A small sound classifier, trained from scratch.
Training: soap at rate 0.0034, 13100 steps.
Data: 39062 training examples, 85.9 epochs.
Rows from block 9, named by matrix and row number. Rows with one number belong to one channel. Each number is 128 + 24 x the weight over its row's rms, rounded and kept within 0 to 255. All counts start at 0. After the name is the row's rms in percent of the matrix's.
# convs0: first width-5 conv (model.blocks.9.convs.0.weight, 192x192x5), inputs 186-191, a 5 kernel for each
# convs1: second width-5 conv (model.blocks.9.convs.1.weight, 192x192x5, transposed), outputs 186-191, a 5 kernel for each
convs0.148 116 [127 104 120 159 132 147 110  80 180 112 130 129  91 128 155 113 152 130 135  90 118 127 126 151 102 128 131 137 146 103]
convs1.148 086 [155 151 104 111 122 119 171 174 134 161 115 149 150 153 150 150 133 148 120 124 149 118 111 121 106 139 145 146 100 115]
convs0.149 117 [149 173  75 107  97 121  97 128 133 108 132 129 101 117 153 105 143  89 116 171 150 138 127 138 117 128 150 119  97 121]
convs1.149 095 [121 145 118 126 171 101 165 173 116 132 130 111 139 127 104 118 113 131 116  85 142 123 115  93 133 152 127  95  96 158]
convs0.150 113 [ 83 129 115 102 117 123 155 115 147 157 134 130 125 147 116 126 119 118 132 115 137 107 146  92 116 127 111 162 139 103]
convs1.150 086 [185 156 137 159 161 176 153 150 149 125 169 159 120 124 157 117 145 130 114 128 172  84 136 167 156  99 129 125 126 113]
convs0.151 085 [112  94 152 159  82 103 116 104  79 107 128  82 137 109  94 132 121 117 123  84  80 131 172 136 148 139 101 162 130 136]
convs1.151 103 [106 146 163 120 171 150 111 116 151  91 139 104 158 115 120 147 141  70 124 156 133 124 126 141 113 200 114 124 129 117]
convs0.152 089 [ 98 110 100 116  98 132 120 144 100 191 118 114 126  94 133 138  69 126 147 150 126 151 142 117  89 153 104 137 161 114]
convs1.152 098 [ 72  84 124 136 196 129 154 139  70 159 150 174 174 111 123 119 138 141 124 119 108 144 121 146 107 138 115 107 191  95]
convs0.153 080 [163  94  87 137 154 112 169 158 152  97 118 130 148 139 100 107 101 125 113 125 110 157 134 132 113 128 145 142 123 113]
convs1.153 098 [143 142 138 150 170 124 110 161 168 156 150 100 147 155 100 146 117 102 141 179 142 130 126 116 146 148 132  97 111 107]
convs0.154 069 [150 179 151 150 101 137 120 118 124 156  99  83 109 100  94 129 113 126 117 159 124 163 177 179 143 120 134 116 130 124]
convs1.154 109 [150 115 136 134 150 131 104 139 114 150 133 119 128 105 118  84 118 111 146 171  95 120 127 123 161  97 115 141 149 112]
convs0.155 111 [181 144 111 104  86 126 143 113  88 136 102 165 129 108 133 102 131 132 135 143 134 145 115 124 125 149  97 111 121 129]
convs1.155 092 [ 71 129 147 112 154 137 173 119 165 168 137 115 116 129 123 114 146 126  96  84 186  88 155 112 170  87 163 112 110 145]
convs0.156 079 [183 126 126 174 134 133 146 140 137 150  66  59 141 130 181  71 163 132  92 150 107 157 138 108 108 128 148 135 149 124]
convs1.156 102 [ 61 166 112 136 163 115 123 110 134 143 161 100 120  80 103 101 130 126 110 158 119 110 149 104 126 109  99 151 130 130]
convs0.157 116 [148 126 138 121 107 110 116 113 101 188 120  93 116 120 188 129  91  86 124 157 140  96 102 140 174 130 118 156 122 100]
convs1.157 097 [ 80 101 156 150 126 137 172 109 115 110 136 111 125  81 122 108  89 120 129 131 162 143 138 126 111 163 143 152 128 124]
convs0.158 074 [ 90 144 128  99 124  96 131 132  86 152 114 143 128 120 137 182 124 132 141 104 165 146 105 131 112 137 109 130 160 124]
convs1.158 103 [144 105  90 184 130 142  85 146  94 117 182 157 143 144 144 122 127 118 160 131 140 126 148 104 155 160  98 141 188  65]
convs0.159 117 [136 135 132 157  84 105 146 140 119  88  79 125 160 112 115 111 124 115 120 139 143 158 112 139 135 106 115 149 154 135]
convs1.159 086 [137 144 143 117 127 122 112 135 127 147  97 103 115 128 120 126 139  98 121 132 148 148 143 124 110 107 126 101 105 135]
convs0.160 098 [142 111 152 141 140 172 132 133  68 145 150 112 136 122 100  94 108 133 158 176 126 133 131 127 122  96 116 125 112  62]
convs1.160 105 [115 143  98 142  91 110 113 129 128 148  95 135 120 124 147 109  91 117 159 108  79 130 104 107 152 108  72 138 104 136]
convs0.161 088 [159 159 160 146 103 118 157 158 115 149 108 131 152 105  98 146 147 120 115 107 132 127 146 159 126 137 179 123  83 141]
convs1.161 104 [131 147 142 173 134 142 117 123 174  74 147 139 142 141 128 150  94 148  94 147 110 124 124 130  99 119 139 159 107 146]
convs0.162 090 [153 164 149 146 168 150 123  95 160 136 177 112 144  97 156 101 116 120 111 137  89 103 170 112  98  87 133 126 134 135]
convs1.162 088 [148 144 170 156 153 140 112 145 125 134 103 143 128 123 121 120  98 107 118 153 120 113  88 146 156  98  96 121 166 139]
convs0.163 107 [162 131 112 105 132 111 176 118 111  90 113 113 151 110 137 163 140 170 106  99 126 111 147 135 123 119 137 137 144 108]
convs1.163 103 [102 157 111  81 138 128 115 164 139 136 150 109 137 120 116 114 135 115 107  88 139 116 136 126 152 131 142  86  94 177]
convs0.164 096 [172 139 115 105  70 136 163  79 153 114  62 129 162 158 160  64 140 152  94 153 122 113 139 111 141 115 136 155 145 116]
convs1.164 097 [100  98 129 114 147 143 116 131 139 129 120  86 100  96  84  80 128 140 144 136 106 103 112 120 124 137 123 129 119 128]
convs0.165 121 [132 160 112  99 135 118  72 127 140 158 151  91  81 140 151  95 154 156 131 114 113 111 143 106 159 115 160 110  85 143]
convs1.165 090 [123 118 134 138  98 118 107 174 133 149 125 105  97 143 127 131 118 122 118 105 124 111 122 134 109  89  97 196  98  65]
convs0.166 117 [127 111 134 160 119 162 116 133 144 119 145 135 132 132  97 142 138 142  93 103 101 120 145 124 142 131 112  81  85 154]
convs1.166 094 [116 155 131 121 118  91 155  90 120 147 127 150 135 146 136 164 121 114 121 102 127 145 117  86 133 121 107 204 164 118]
convs0.167 098 [ 97 132 146 170 155 170 110 129 146 143 132 127 148 137 141  88 147 102 138 170 110 121 161 165 181 155 118 123 102 136]
convs1.167 097 [173 139 173 122  98 132 126 140 127 169 184 134 146 142 155 158 122 153  95 134  60  85  91  96  96 129 133 120  94 118]
convs0.168 088 [132  99 146  67  97 140 112 156 126  78 124 140 123 115  59 139 106 129 153 161 140 142 154 137 176 155  99  98 150 149]
convs1.168 108 [ 58 117 162  96 162  85 132 157 127 163 147 135 109 144 126 144 128  98 163 157 133 136 134 137 158 134 123 125 105 178]
convs0.169 091 [ 96  79 129 146 128 132 126 123 133 116 157 127 169 139 137 128 118 124 127 105 106 131 123 124 143 144 105  90 187 128]
convs1.169 095 [ 94 119 156 160 145 122 160  82 100 152 147 178 163 123 129 145 119 104 125 144 113 149 103 116 118 111 120 123 118 111]